python train.py --hop_length=160 --win_length=512 --optimizer="adamw" --eps=1e-06
Rows from block 2, named by matrix and row number. Rows with one number belong to one channel. Each number is 500 + 50 x the weight over its row's rms, rounded and kept within 0 to 999. All counts start at 0. Numbers have three digits each. After the name is the row's rms in percent of the matrix's.
# filt: filter width-3 conv, dilation 4 (model.blocks.2.filt.weight, 320x320x3), inputs 110-131, a 3 kernel for each
# gate: gate width-3 conv, dilation 4 (model.blocks.2.gate.weight, 320x320x3), inputs 110-131, a 3 kernel for each
filt.47 102:580421488451498492535472474414422589537500500542402497494458425342539429540498501523536540413350433490485499501496499501417464414500501501457494507468496510500467515485496534453462546464491511409485
gate.47 102:488751512500477439449491419472516501500502467505582565499533492502494499481537506517506543497583529498510503492492500559513497500500444496663558495504499500500455512561657486500402488499376497564506
filt.48 097:519461495504501512502509548263376503498467492498507504499519495501501526539509524499388449561519603500498516501514683479483344497500485455514603570523505499495494503496504472494451494500450539528536
gate.48 099:494473530506396500397464359500503507584503505500498496522517503499499505526497593484495499497497481497498498389496495538462386506497480507583629503499528507548508489500545500500493510503505483505497
filt.49 095:497543603502501512502497501617550495506495526494494511480396500532522537490499552564654633489433512482445552501513504500451483510495481487473500443348427518471504487519469516405502507439497449342516
gate.49 086:487499503425472452510553578533542803501501473508531528524562528500498497450495497586517501514535509451491486500497501510500499554509494561582685493500508509510516468457411540515483497498493479500490
filt.50 104:501493364441573484506502485557589609501499505477479506488586487419496430501478501449503505521509488459515511453505470509495619472499438483584458510506557501411502482496562566469532509495500499495505
gate.50 102:545514580486473487516482430331472350442513546497502510503497525497500501400489500511499489499486474454467476507489312496535562509566497508498532461475500409458500495429460493499503479497552472465468
filt.51 098:498510527501510504507505526360404500518498493491522499499501461501504518523404513501463490488483483485493436492499609502488401472504383479493494500487475513501498501467496494495468499512446556524495
gate.51 101:515516495494494496443507467503512605554500511504551454500534431551515504607507515510385524501500504501475500500499532506505434433509468551511500500501516624509508564573620467484485517479458580501516
filt.52 095:551573559469497496505462471502500502504507498520510506504505510547499603614560593476385395391499460544501484510459486511504499504502500501509507495502492548382502523492487518396494524529508501505486
gate.52 087:536504499514504518424398481472337463550500501500500499527533507505503503541499502502501501557543505573500482489435497499500548598648701521502565487499517516495506500499510515464501479353480545505501
filt.53 103:448522493482501431505521522517429518495504500500225501493496494511500497492530502500537515487485600510498475501495505498457486497499472502516515510460528505445490499415510501491498491486462517440500
gate.53 099:493486497451426482501501482504620508489476477527500550500500488494496497540601583446445489549501466519502485497493500499512500560538505604549511500685502505580527504519491492499493486493493511489445
filt.54 103:503473452474478456502515470588582523482412499504497511510502498567478509524500540524501501492501514513498517497498507506478515584573441506502506461428575509500499499509574458438491500495489486453621
gate.54 095:401336485475437409492502522355400502445387353500498543480488452501505513422397378499502515475478478452388332502502516498523497518504553475376456508507489499498501494493508498476422482468459499461367
filt.55 103:493403482420469452500512505513521508414500446567526518478499501500484487404498426514501448331500431450511480494501483511499538499500569494501439495504502500507488530494503356519500504497499469508404
gate.55 102:500503503504480485495616530506485496520579502494500502511519508500494509515500582489484388497529500488367503499509499500488491515498500500521532498559508486521516416322484520612517516581516496506500
filt.56 097:554593487494613483546499505519495507510489521502461474502500485495514497501545438458500523532501502488488454519499439451451526501502482544503450503467529512491505493499474500470535514495503543503499
gate.56 098:521576526500513498403459455439498521500454500506552504517545501562564530534577506504499497505512518508500500470495479546508504668698625536527503515498500527509513515551500504437498499508497571509513
filt.57 106:499515505484492422505519527492500500545512522459500477443508500626506594487498492491498500507559521394500431499541545492479441494496506425548467507511527542507510466497468534549490511500494505559508
gate.57 097:506515516500513498501508496480423466510551511495496478508543511498429474501545531486452490516523512511575505498499490504506509510485507561582569507505503509507502567503496503621510497531504525540503
filt.58 068:522492500481457484479485492501713463357501497566504521501492502503543500427500378500501500459497503493450497500541500503502540499500518558497611305569490358499495515507466487500503398499500435441458
gate.58 080:514620506504484500502501496515506537487482485551649502630588555505512502497523501510515499504498503498487491501500500500500532488501506742725578490497499492498489437515505500495493489476483466496493
filt.59 102:475502472475500394541548519431615483355498466495499516504518501505486472452469483370463442458545510416457419503579550445472493485445453501518510471508500495480473432464505503499499466489443384490466
gate.59 100:439471547500425522484500498502562578501504551500518485500499597502509501503480525517559512508502506462450517502502361622557669505497628499494496574543529493492607504487477537500532496522650487499570
filt.60 105:346516393496500478566511527501457521504504498504494494493504443590503511453496517493486502500512515508495498602500564493503479505506500505500504517511556544516511457504477500501498498496469504534505
gate.60 104:493458496529515598562518539499494472506534633590493471514501629472414453500473489496634530393414500500488563482485495538539516501487464503485539507504503572514485484468337538550615565572519480480507
filt.61 077:498503500492500501497499500475494569497500497519605558500500505501500498498501500501500514469464498496500537500646500503502490499501500501593645500487499732526502500505501500502500597508504494485474
gate.61 088:480343467357236341499497498500497489555518505647501498674499517449494476476495500448471424496486500478487460499499487545515546399467367700512545541539621495499548497497515568508572514517533500490520
filt.62 109:483503499498543470548483500501498496497504506516492501484582499356546443512518514497507521453519508477500506499482495498503518339495476496493494577513542552471516505658553541487520586510527476612548
gate.62 108:467381506474519513496261484489349443492512500491451497486497494500495497472499500570527549418493443474494504496489480635504529534463486477445503510522503530500500487489492500497508512492526356497479
filt.63 088:500500500500503501500498478520539514500499581494502499500500500500500501500500507501500536500482491493499500527500500495500532451500508488482500532554528465587496508556500499499604493499490495499499
gate.63 089:501504509435446435533493522460475541505500500574542534598638587437440385506502511463496500500500509472488500500420500532603513498493492647639622605602625574524546451519538545500511511511505502435518
filt.64 083:502533502520548521507526486566541411582634500498502510508507440500499517510734531491476498506501512552552518502413501457506503470505507521417517528599501503682499500494527505531498498694500536516513
gate.64 079:497500396484441368493496476480501644537496466571500513499488488417473500499504476499513504499503490500482500468482500578531502490470500535529708548542501514505500506529445533498487596500490500510436
filt.65 107:460407492497455485668495495529525498457498474501488489509478486494505433479490449476516499428489500507450464502498476518542522517499501515451489476500469541505504465500463501497495512497520421408436
gate.65 107:514498492495500500525484512503446421376505482622558555557704617503508499499500499489501514498500500465520496507417499495693601544633566636624570494456493528511515510492488439513474502507509498511500
filt.66 109:535507502499394501517513525500500431420406453555502519493492498471491493501452445517488490438460414470438486513507502460499518565529549504493501482498423439499442482520491487389502499454505364456366
gate.66 110:491488498460417488502500528459382503501448498490500508494491504498504494383453480570591562534501507379357425499500494513549617503449526495501465504497496504491500473489464520522525485495524488488475
filt.67 102:522466447506501506376412438503584507502495495461479474512417484500509495531492499406651496519490499518498500312484415497539509543402537480482483517500487388452491499500490494497493554496540513500486
gate.67 101:635809498528677500508494492659493492508588500556507498499495497461436467587678535505574509585556557605572527500498497497487508515497492503503488489475500498504502528502535499503503561539504600567583
filt.68 105:495515519499498500500634553690528549528528508493549537500505539503502501580526553509494435485554539504514541499499519503499406592483501546552728502499501536505517270483452526500500588500506475531566
gate.68 103:569502481523461505535510505512478488537504455470467449590501573504500538542506422453500519662632586575490451511487505494501578503496712567564509509507500509500482532474476480462499493494461592511482
filt.69 106:498501514500423500489557498501499499496499498499515501492487496516500498542522537507500490441511466500534546504551484465479467491518505497500512498500487500500523514529499557493500539502536479558509
gate.69 098:485382497505497465501507499490498501425479476496497487482410492500497499488456481518526500466498430496511443498494457482489499575529521479489480424470504512497504451440489503500461500467504372475365
filt.70 079:523516511508508500485496502465500495500483469500500508500500498536492499527525505491489488500505491539542509524500500405411456559501626513503491415499400393356390510526503298336361390476426503530498
gate.70 081:492495500382457380500499511684498507500533518494498592584644529521508455469499498459478490500502496490499496450436470594596517510480498515529575495539522546564553457498524500598524506576528496504506
filt.71 103:500526463508548500514429551535555535512500405506500522507500553391492435491534336434451454501473478546500454489472501516503504499498562500465497504510425500453482500698456539490502537486488530536461
gate.71 100:553521504564525433501497498538549499524505508505501497500501502491512517554502530495521500499451507498484387496487383501645614417503520475504480549477500503553597671499496496514502551627554501493499
filt.72 105:513504501502513513614432641548455594529490516498382590554505503463501494498492506417497501494468576497507543500494667499501420441459453489502540497504509502496467493433499571500484548497508495509579
gate.72 108:473527492506500498531500541556659527490539479499578509499539503496504512438622481543527588496619500456506459503497504500563500517515539508519496480698547479504500422514497500507499490525504325511455
filt.73 101:501499519516438517473548503639503504527479525439502513503499577574581535547509605455467498569513513503430522503534505496500500498500499497503519570556525516521605504499517514501578499499497555498536
gate.73 100:520495495496501426696439512530560513496550528671496528520506513501508488493493498482493444499498494508496500513486498494511498511500479530556502530497530568497515502491499499498521506502525519513518
filt.74 094:460511499467500480500500530503500511489494312491524539498489461498472502493507400503476492494520454491603459501519500500479500477447498430499474518526497499501498504528558499500445476496486485597453
gate.74 095:519514514501500476491514502527762601462535500664496531501589501512442344501500451514437467490526500494499443500455496496543586458503510595592529483532572433507501565498506406497491461573499486496500
filt.75 104:501484524549502522510513502568500541520526523495494561521503522499492464553497565495499492509517513613516646502517500595488508499488459503483501585592558508521498501512551540511506567499509533543669
gate.75 098:500553488500500483512502456475501518504550500556516520506567537493498505500530503489487450491661496498519499570510498343506503536499495602528543501570547504513515506550500423534514495501501639721586
filt.76 103:400495567507498550501512529502476525493500483354418533498498542547500504415499515503423502500500468435483530507474498502506511502501579464486525509550500475508518369497512483640500365550502499508505
gate.76 097:492385481490434503459501498542499423467501531477474449500499500536504537497500494503513511492510507404469477463509477526538566757521497482498495515560544491502499496450468501512506501476430422514513
filt.77 104:607511500501505501516458542604484493543500503495500481513508504342619543538490463483499502501480484527516494500500561457459479498508443441511481549423466539448504586449474504426502502472486508477501
gate.77 107:501447581490266486501502533519500587535506491478485523505481546468513520494511530505494374536540565462477492508519515500482455511386522503507529593514567491496531546485535517501479486407503493500502
filt.78 090:617489495566509525439432431503345497501490462383454407505482496501539518533494490503517590492482459486481504415504479495476503550485538493480488514499416409448429513500467476462468499467470484495420
gate.78 099:528510505419337396512499497526523544506555503582517511529495505493456495529528503539523548502413495513327481503499499539546713470359500563484547517596503494589495496504501516532510502530521531481498
filt.79 084:538503485544513524498599487774674515500498509396515497500505501444473339505500501492493508499500503512500519500500501478499503498526468465490447490499505500474352539609717478499500499502500450503525
gate.79 093:493456503411401500457503500521609500509506582492606509511503556520488490498500525567503501501533500474489507481499463559558520521506508498573574499550522525526503494500497550527548480503519478503502
filt.80 102:360501498495489550486563499499525505425491518405499484480500500496568503464527431497496500546513567426497474502549500516409522497551512528656497514489508483505420490454514504498520425481500495493517
gate.80 096:519503501437448452512496500501509568489484471620530531502490500501510500565504503472507496460497504480491503506536533504489492535529530524618649578499469520493482551501479513467456516482463463471490
filt.81 098:447466461491485493504452518491562516526398478504519498499485493430498420491466464501499489497393502377303422456510509526498504433408495498506520583506505502360440491581453575264529522423521499449493
gate.81 095:608511597513518516469513502539672517520524501511501618577666623501495511517499562494488498508499493502491526505501575482501490500498483550688746506519524491532502498500577523549491405516480523499555
filt.82 106:462507509499501501501257478485501503428449501424496521461478492528499498479411497496562495472498475443452489510498456476492495498496473499530500482327505496245496487508531488409491415419501385454497
gate.82 101:490567604419450500505504498431501501372497502430502515501509571554508519391532516498504455490496511466501500499500490504500502520519513502521548452509515518541509395500500490525499431501512500506501
filt.83 097:610579509565509520500490488502551484408479428455519470504498472562557598493490498518519511472489493478498458493497490376503499664542507522529496288472500457494501501501500322440366424477508385469456
gate.83 097:536468517499374475529518509500378591536497525530514511556505565484488492524497540499508494500512505500474501519503476502501504499454495563500501511504534574513589511500507554500589546382545556533531
filt.84 097:306459465548500491465483492520571551503499448462597486445481485516529531470496503497468499504499470456496496450500514551519478407484477351482470644558538502500499523517579499498420501507469501510504
gate.84 093:499476629480499489500517540499500513514505544441514555521571695534489549540473571496501472583508590516500611502497562502541468549559512521616734559455511557522525534446502509513499493501499524498719
filt.85 093:556448552507499489501534432502573506449498496453500562478488496574492527493482495498402476493505402499495510548500500298462447501440513549500504341503316498499490492488505408497496470499499486526499
gate.85 088:480510402499475319501469477553550500500522486529524514550606476456485435479492497496478510578490528514499481500475499513573541502500418543534508560564590487507491507544540507517492498506488555535547
filt.86 106:547554563556500523483503471430524480519493532498540454512502500440449459522539553510503536471455417502498545474503262497521498462463540498500461524593492501500506511551398504499526532521551515494455
gate.86 110:503510523454449303499503491440500601517500496533517513502577481474498505495534503501523506493493486501514497489500502506506494477503514510586511497500499538510504489541589529502423516480451499499496
filt.87 104:564495512530506591505531533543578538485565497497507537555519529502504506468495462525570598502561500492603547501524551565503513517498489500498499491515489480497482551606560483484493496493496470588500
gate.87 094:538542507522522511379547488466524500505625500509501505522643547501495434503543539506456480490581511499574500447418448630585551500562500497436499500539560515571525502496598510613577521626573505576536
filt.88 103:496503537536547522550558611607531509539503527541500578551554549577493503499500585480504497500575526550525612597533563501490499476473483500540497587504542585474632512495489532485564505479516609544576
gate.88 100:493502455510509487506520541499501501514461445508498501533528508488499527495491507452351325554570501589484457502500507488430503493509514550545500614494526499477550628492488500496500492433504683488532
filt.89 099:573546498500427547501502506499482515531533612544516502560496517506517489507553535506504518504499501501498558500501502502500548505495492498489500500513500500565486529519505496494559501500590626788603
gate.89 089:500502485504514497513500505505474529494491488540521530626558522511551500525491451502501544491486471498471394434488503537583524695499554535558612499520500502499471499489494496494458494445380495480403
filt.90 083:645502659501535500545683541510527475464489498583476489495512500481502500513500489504534508506534509500448497553542534383476428429500500621516490402441466483494477552264480467485482462482447500435501
gate.90 086:497490488482422362504516510390547504547507493500498487545631599471502494504552497565515504501529505485478366499497500558522513469500500610699540580552520559531497500493480562509500502425498515498494
filt.91 102:427501502387494477425400512331518490478494503317487505208489508499508460501502494493509519507474513329496504498430506461561487394506436491469502505482495506472491495558559461493495501501501501460518
gate.91 091:504538510403419482432462500461487519447518537501490495502506529539504496452529520502464465451543544498503531492491496526501502791586585471488502497531569518535530536523451451493501450502513476515533
filt.92 094:493474496508502500531472497500470500380497485500467475484458452506501524465435500491716541494500489496498428516498499443504483639564580492581482423384458435198498491494408412458499399353501400481342
gate.92 092:466492496381467490565500490477502526500506506492498530527505517462432443499527497500471497500501490471474449470477474549516584530453491498496499498617523621500502503501512580556549543524503512502500
filt.93 096:570511501557663500506497495408474471477502507559499599505530503481502459500499497490518494529590494529635495499506497492484558591506488500500448345477493479501499546486622416483501471487499518524497
gate.93 097:490482493429438459502497490500511499517523534470459499561521516480484490502530539557523494510522510502507527492483500533513503493496467571518622532537511535526522504511522562619581491500491507529530
filt.94 097:527518525505526559481569540488508589500510567533509615455507515475451474555534500506490524409500488487530692481519583503504473495471366469496536495398528538539517522503501489520514551556576465511642
gate.94 096:500432466533508468449486496507558451503447492491455499494492516500511512574442488473472504465478481537366515477352499493554498490533495478489543568569583570495508523488527496487479524500430560362561
filt.95 104:531494486493487492494500460474581512497494457521544498501499493555495523487518442514456486524632484525565476498561495500507594548496542500506489474692529507559475493634506498499491499537483494694476
gate.95 102:498497621485427484478469479692500509495506512513630620487505490506525510499500620501513507501446414491484493501495502498507495494493474492573486495413496515517581512500604495498503503464507499496517
filt.96 093:446504499463488499503487498550499503410516510517499484500501528481468466411492402502507501503503455474453456501465473500514518498493582500435495506513461462559500525509403506508508481515505485510473
gate.96 091:716491483465419379429482429502506582500497499482493491622499500507483476531496503500497494502492503407366398489488500500504500513480491578492583502496530489495500500498569501507439494494490486450500
filt.97 087:490498501523501494466461470500500500523481426494478489485363506479504506501451495501498494470456483495435364475477483512513515451493483502432499513485493513503482502480501509503460544507501516443409
gate.97 098:485499507500474499586568529464422498478441483508530503664504504488429499475476500429450501500506488493463459499502501521668518562500494703559499456634499496497520409501486515500511505501553467506468
filt.98 083:495527634529500498694512623501453493482627519496516508514526518492490489496496564502501482514520505507518545552501502382502467500473485511493516523521512541500559464502521515703506499501561538633545
gate.98 083:443479499500472497497530509563624523497590491479519526521581518512508499500492495498560500441498488490486489485500505558542488492490476492496543566516499533564500509366494554658501504515498396500489
filt.99 103:518501493505507520453506439473684500516508504567681521500476500500500500503612493505512498495496511503517550489505451507508547500508529508498500498521481491522503498714491508451531498505547542500498
gate.99 101:791513572507436501539572501501672500483500500554709590548518551602506533554501562453423472533485497501488468581494509375526458599572626669522518474598493490616557493508504462500501444500491543491502
filt.100 099:404505496507581564500517506521651735595557642434513495494517498453484426503501563503456498479702491530606625500545500521499500383524370489509497615629661537502555508502501541502578557497682545551574
gate.100 095:527430508474457511496419526605488514486474504543444604505479520503503421518477509505499511487494483415201473429404500546596557517406500508474503500547493519473494521500504476480499510507533448478493
filt.101 090:502438508474494466506473543481464452495498519590506511504335505515574614489421477501533513515513564494492500507505504497505481528502504505481521489480467499601600550406433500501506471500509547499547
gate.101 088:498501495483466382575577644494448488504529473495546510563550510500480500525591498404474407500533538495492470501500648501527344489474524575567660540557497609633520495496428535543494571646499549562500
filt.102 094:494394509459339496452488493503542553491498503500496535433471451512490487566385516501497497465632497504505497499482486496560529486509472355430383590540526575517589588550568487520496501514550482499498
gate.102 095:517503570529511505509501459543573470511512651561584494537541550509504501507561716425496487480500501513515527503501447504512554511517480533522513506587625515610566498500522532618649523596614511510550
filt.103 101:424496461434482428497456537311293497442513501491500488470499442499508499480497551563449421504525520495507498502501515497491420499478498535498498483502528483509543599561553467518425361499516517736499
gate.103 104:475569451508513484498484506486528502472510530579678500499496499525502477460510499492509536309456512446502459623493486480538516482564496501499499488505490498501500498502415391499503499657528465497460
filt.104 114:545479505499481504480502469500499492497495482532426497506409495439500500484499500589489506498496479503500466431518505604443497527506511504328502467499483305535451508489487497502453509489496485486475
gate.104 103:355513495484494494398601489504514527462475482495553535369582491510501519398415501633574503490507501415490506488507498620527507540519533482563511444454497449421505465510512468516494445487500281486488
filt.105 095:505510486513632527554502495506482448457508458496547486513504505494437483506508405448477501501508518500578502501501500503498652491462500444499443513511497500504437613595504410511501504572489526568480
gate.105 094:503509523499485474510515495509489498457533359555518517508513557519435472514499498433482451494508499485472410495500498517503502615519646495544576516505503536502501507487520497568487494502500458500479
filt.106 116:502483505563509568649473656499428546624498575509502498498500501326509389500437515503475500522498508609501563500468506499547500439515455495524496495471555519491553478491470572499659653446599504502550
gate.106 095:387459500498490509537505510498497511483533501441398429379493488503498509500511509545617501513602581506460498555500506495588496500504501354365412476489500497500500476434528516576507475490493500492516
filt.107 121:517447499501500495500536499500493457620411495500505530498437500587432520564481494584500531542504506538465522496499495494504511544289548500498500489514480549513498496508493502499485502506506521500500
gate.107 122:494466479472474479528461500481384495520495501504550523498505501439643451489496467501493492549501503509514500510489472498505506465619498500501490525482475521502501552500498521490494585523523545562501
filt.108 107:472508473433488476484512494506511510431537375531550515495501500695492557445507498464458469451495500363454474464496510609517516781463502491495549500536546519565501479501501493520461502514418362502498
gate.108 107:509495500483473504517497511501431479777599574500485499492525510503521502545494527527525495504508501495498462499500500502503566459492477470501499502503513507485502504426499560455556499449543504531500
filt.109 096:498508531500502499480482533501478517501487500474460500501445510491542501473477501482498499503500553499507510495579517500476428508469546496499567474469418468471511498504347501482500481453500494491459
gate.109 095:480507524415448449650507515374521488498530570595607618511522542501494490503634653497493494500409503436480513550501500422493500500488492727773646529572539512565513476517503499575513498564566501515566
filt.110 103:546577488509522497500508537489561537500511520507501511507503499490495473570501499429465505492448499482526498500496500478392525456515512501745496580440504500505551522393497494508561499539541524486511
gate.110 098:500463457386266393480497464530503542494498496498496502513508528519518501494508469493484514513504496501566495488501502499492514501500505558734670493495494479494471498500512488435495480450442499548490
filt.111 080:490492503500500500506501507500536493504509536525492520500507520402473476499500502506508502501513500506502508501500398541503618501562507491529430536515573500474512503500552508500506522500587508501519
gate.111 088:501500484442455422525499493387558487519507495587578541512616693490499498500483503474437459499480495501480481500498498500504534403500489715660750512500505551495501502500555530500501502497499616491506
filt.112 109:494490516464509506461511499494525515476540503474502529501592529522494500458533514497502507466527427468614506484500499517515515518562503498503511492581496489578501502500507497548499476727528462556495
gate.112 107:499581491472492495584457512512497449488480495501491491508604528511561499476505478554521499508522648489476488500500526502477501547601502687555649475476507490482493429500496528442466490465484480489500
filt.113 100:389433485494497496502510498493557404488506510501488501508548630515537500455485494499495493502508502500547503503511478499510607533533568503532482503622529495504501376479531465516503454481513481522526
gate.113 101:504495533481501478526577597507531518659513547511493498519531520505502505484483517499493500490500511502501545499503678502496360447506488504521671496493460510499522449422419584522514635497368522468505
filt.114 105:500500507428526513425474411483502354209515511498497503413481429560491500487485498451498495494482500387516431492468480390514490570500488498487466463500499421497483588507531156517502258534503461503505
gate.114 100:479412457562494381519518513311414396543532483494485497571498493506538610496503497546509457495496491515511486504508508540545489542478499540575505498561517502527572461375399572579500494465479499498493
filt.115 100:417480484488483489493434503460503511497500567459439490446427485491509455495536599500454453537459489499480499490471392658509584464389406499341476552594660516524533499603498508497560529499649521489524
gate.115 101:480556564498529602498499457482507507491501507504522514499514612449495464467525520489479468497346512465532637491507394526490497506496506500571599500506507482499473474498501497467459510504501479497547
filt.116 107:507519507576502522567522515505561514495507489448497483501526500483490511518504501502442527499500484505486506557502534374497470470498513482432489506501488515594509493502501511521516501593490499494490
gate.116 099:501504515494476488519657501501476462512500488531603509531531505500402507504474459501521538598570486508511482500520501510508494571507524518528500529502458504492490456471434498510498508500462514533471
filt.117 096:523483561500499488508500489471489383478498491500480487498499500501499515508472609516530501489603500521508589501495492458511459499506500508494498430501501534501508499476650496499453500505457500500526
gate.117 101:496477509528404512503550495522500476641368532473497563499500505495500512607500501497504466505422481600436488502502496499504517468656499497495499509400559539516514491477502524533499546476539533383502
filt.118 100:496494499501505403596462566374445558497500432662495525617504512476475485482495493490484434499494505499500445513490544501513488532483475534487500501541524506498499499566552491496419519507488602499490
gate.118 098:645517507545500473461487499513525539581527509581569538525497510502498521670524495502430495513500493551500498453500497519501509455386493592597530521543536561545627504510500505516530607539513546510501
filt.119 113:483494494499487501503551567527489498499497423494529453506492487540501576488523490504511492593505548493512479505547562499468489503529487491492485512500498487534493500496464403510426469530428513501502
gate.119 107:443457563390486504502490504500469500488490459519446536467547512500540584499433594461480499477727500506446511518500528499502490534604505500502510495499501522469548498477512498339485359287503497548511
filt.120 103:503469611528501601455359494497521498436394395500460557500480521461500487538464501492524477507442489506483519500501533508489418498499517527497545511440485426356441609506568366382377455381499503414504
gate.120 107:489783477474501470497514500569567658496527501496512497495666498514500549490540483591506523522600507510519465501461506520499528503542502544500494500507502526527525513506460506547546467500491500516475
filt.121 099:501472492497577501472497490555550602540539551486459441496567498564491499500507518501515508408498506473503466506503508514515499474371390468490461510533571503372513530618561564537502508497472500521528
gate.121 099:525499514494502506543490488490502490505515673541628505625522506499459488501463504485499448454420466592651516492468496507532502553519491578591564459454497500476488423417510503504471524555513485500516
filt.122 099:468483464515390480517501498500511506455500500408507487466430482496503491548502494450468497499420502498504493553543520408486476428491468503502474518489535502549498566502492452499506500539495539503489
gate.122 103:494490502502500514508493483575505597511568521496528436552494500492496501531515518478502496610453604502499502502500510500561493498521487500500499697499631467576470632482633497619460480525436625468529
filt.123 095:623496500495494499507501548498474522583498520457414501503499506512500486662499500420505500414464484489505506438517487492479525493512548487545500504470518570509534430457450533501534654512596469494510
gate.123 099:500545501495492500586575524505538488545500495513540476501525515538501495500511494501466483496475506510513500514504508417481498593500500529541564468504499643546496438439352499549499533668488509501500
filt.124 103:489535651498521516488495491396446448500543503506500503490502653523519514491505500527502444511503501500504500502500478505454507500474503563497536489490498501500524496530498497499508500488590650593495
gate.124 102:501404508474462482505500488477509416481533522499470459501500615428383386500474508462484500600555505496553520504480365488644586431555503545526503515518515522543500520463530484570496490548500596530526
filt.125 108:461473448413469452580534558516496523388501472506462514505490504697500609368452426482501487485529450414503490538501501506501503565497542512512520485495481503501559474430432435508504353504500465521463
gate.125 103:629424510522507503525504499559537501538545557507496487522500500500445500760477517494538500499531546628500500507503507475507505462500302493501489524496530533500495726485513508530492540535507576515626
filt.126 087:474449456508504516516472500496504549497500499397496430500500500491491466500492500311521459606503516500500499500500495500575511499426505426492466596502504497495496500574494497500533500513517523504500
gate.126 095:489500575405475354497498498483471391500501502514500501537601574477502508497498500496485442498567516499503500499499500514506491500495508573584662513500495561504514499530487612504498523500498499688505
filt.127 088:573441574510498502624506575503415502505563501500488506564522509489473491509442500506501501517563513500468509557500507462693489480396501504500504509563565493502503510500549500511475500505510502545513
gate.127 091:497501480481499529464517306506518546577507572541523498557569553507508510489499526464489455483472471502524513431484276545495564482505493515560469546499535541514583495494461540543619541501564525514509
filt.128 100:454495460464496390641588626503508515511500494505506496520513500496533535506498487498462490494487585384472476558498634489504321405509337526505531527593558599544517495495489579538491501504440527498510
gate.128 096:500506474482478457576503502493456607495483428560509463520515499494509545471459496514543459507502521521498495563500552507526353525573495640566546504431515507505482471371416500502381493499413512487499
filt.129 102:361514507500503448454458419494502493494432433477515473503629506502499554495590508547495474504500503510521468497494492508522500498599501478545489494499567490501492532585513500457443455463399522486499
gate.129 103:511482497475496471512490499570498477527515525568491511582501509481506503521500494513659559567549528515495500466400435625618588498490498510486542500526497631520502429492485554592557616493501489494501
filt.130 094:497516506559527511543487503603498499543503565476504497514498476497501500505602500506502506512483462557582505553509500463463507464453348518494473483458501452498510497603496495497502501547537521519500
gate.130 100:490452483474488504461495517635617504500499507583509499500493500497444262495466476459460477469468489472404385499476423539593596484468361495477491647602586485519494507512488496501523507580661497464482
filt.131 115:504578545599534555506664501487499506522499507480542488506506503494503504528529586496499494514498507513502517504736500514278503471505479500521500497498503504499500517510506513503500575520540517519537
gate.131 101:709510505516438500333498320429405458507410503497504511541500500502523551542373495510497533486477484500416505374540475543502551544530562531500493409411443503491501548488638500500500500449501514423505
filt.132 101:454517576485496498486500596508530529501504550545539576498489604511515438501494592392558506493484623501515579481509503504492477476374612462498501558485528524449568506514495510509509523498633504504540
gate.132 100:515615455495499313520504555596554509508554519504571531500498502513500533507648491493510535508535510493586461501524519497486535484494486498521506523565500500557601499504437500529578509633487502574462
filt.133 106:513504483511554541497504496578528524499502502504499493390574469410499501501499447501511573495543503499502500473552501501503500428500520465736504516503460494480470568499487483505497521465472485501443
gate.133 118:511565540497489499505567518426500488508561503509558512510583510501498492517540505495510503508507500537520498485509486497492482516501500507558511501545487526503515495512500500494500500490539521541503
filt.134 096:529341477529500517500520502477500498476495480513494500482430385515500496503346474516494427483512475501499392500538501492480498398343405460472421526476584525512507531449510475494495499499506520476477
gate.134 097:502455500494494480506513519614521481534517485500548500529516549488502505594536492476503439511399501505500492500498507500559500445496482571520569560541566547569565496497554542580501542585499524501534
filt.135 107:627484525503508498635465672382511501497488487597479577511439602501410552496463451503496452499500517500434452629499570438524485493487523574479509442535497502500496500526461498486469476547492529500491
gate.135 101:458339324496494500500677509493357572529501502500521449494503427516499511480351500615617531499507502517506524499516500563509516537505429444510439492465507587501522494283422558497524611506507496511509
filt.136 107:482499517493534505527497485494478435538497500557515518477521503401530498492539541502490499468484450585600575502502405495480503363528503511511499465406476575484559483509502577462510648426608549500537
gate.136 108:505503539525523516413501491481499500504510511513487550500519523515519499501500506536573519417504490439500501487500480550515525488496492485469483444370472433427497500496531509499502499450499468501500
filt.137 116:500488521496483488518424497529487498498499499499497502528466523498545500455509474440474440498500530493498496501387498612500508501742519477363499565481508413581489565492512468483498503494500519493547
gate.137 122:388494475459491492492479498478483487476488450498553488492806506502493455441476480501492436478497497500484464501494500473546497518491486500499500466496506439390373540543580471472423440496445457498493
filt.138 098:450453479460498500447499495501508503491614504495507481495503493557500500464562517565510505498506510365632502495449426540596505511592502494400426501588513496573511500501498466636498416601502394513487
gate.138 094:518501512500500529436484536482426483500508498528421505550532689497492433492504505514503503504603509503500503500501472505500505499499549634519599515523500490498482498480442448481500498492512507519489
filt.139 092:534497547533507511500362423472491467517595564557500513488447497494494497499499499504499505501500504536542515503496480449502529500478497519406428499507497518546506496513533362506517457465496528552518
gate.139 096:498503498449386379500538467522498518537502523559614559649661554484500502527501500503498503502481445500500495500497473558515535497631660680694604498495486565604553475437417579528544532519502515497471
filt.140 100:599582573553514517531499606507505499525248504500525574544512578528514511564501518502507500583495492640502595510502496486499509558521582602677495493458472511408498470506494497413496511459505551389522
gate.140 103:498498488478479424439475455500496516484526459488475493529697536513500498493497496482497506454502409470494376406473473573507526557494569502490560496510476484491493546500517474496488473501462473533367
filt.141 107:311509501477500496485533491484605501403500384505515517429493498550458500287493388549503489495659493357504443498520496588496510576501527486536501497592498449478483453498499476496484424522500411572429
gate.141 108:492501458486500490459653501502500497428500479591571669493681498584501485490500466567499533447576519492763520490503503557537583505524508496570528482464491502550495503475580477500502498562497454656502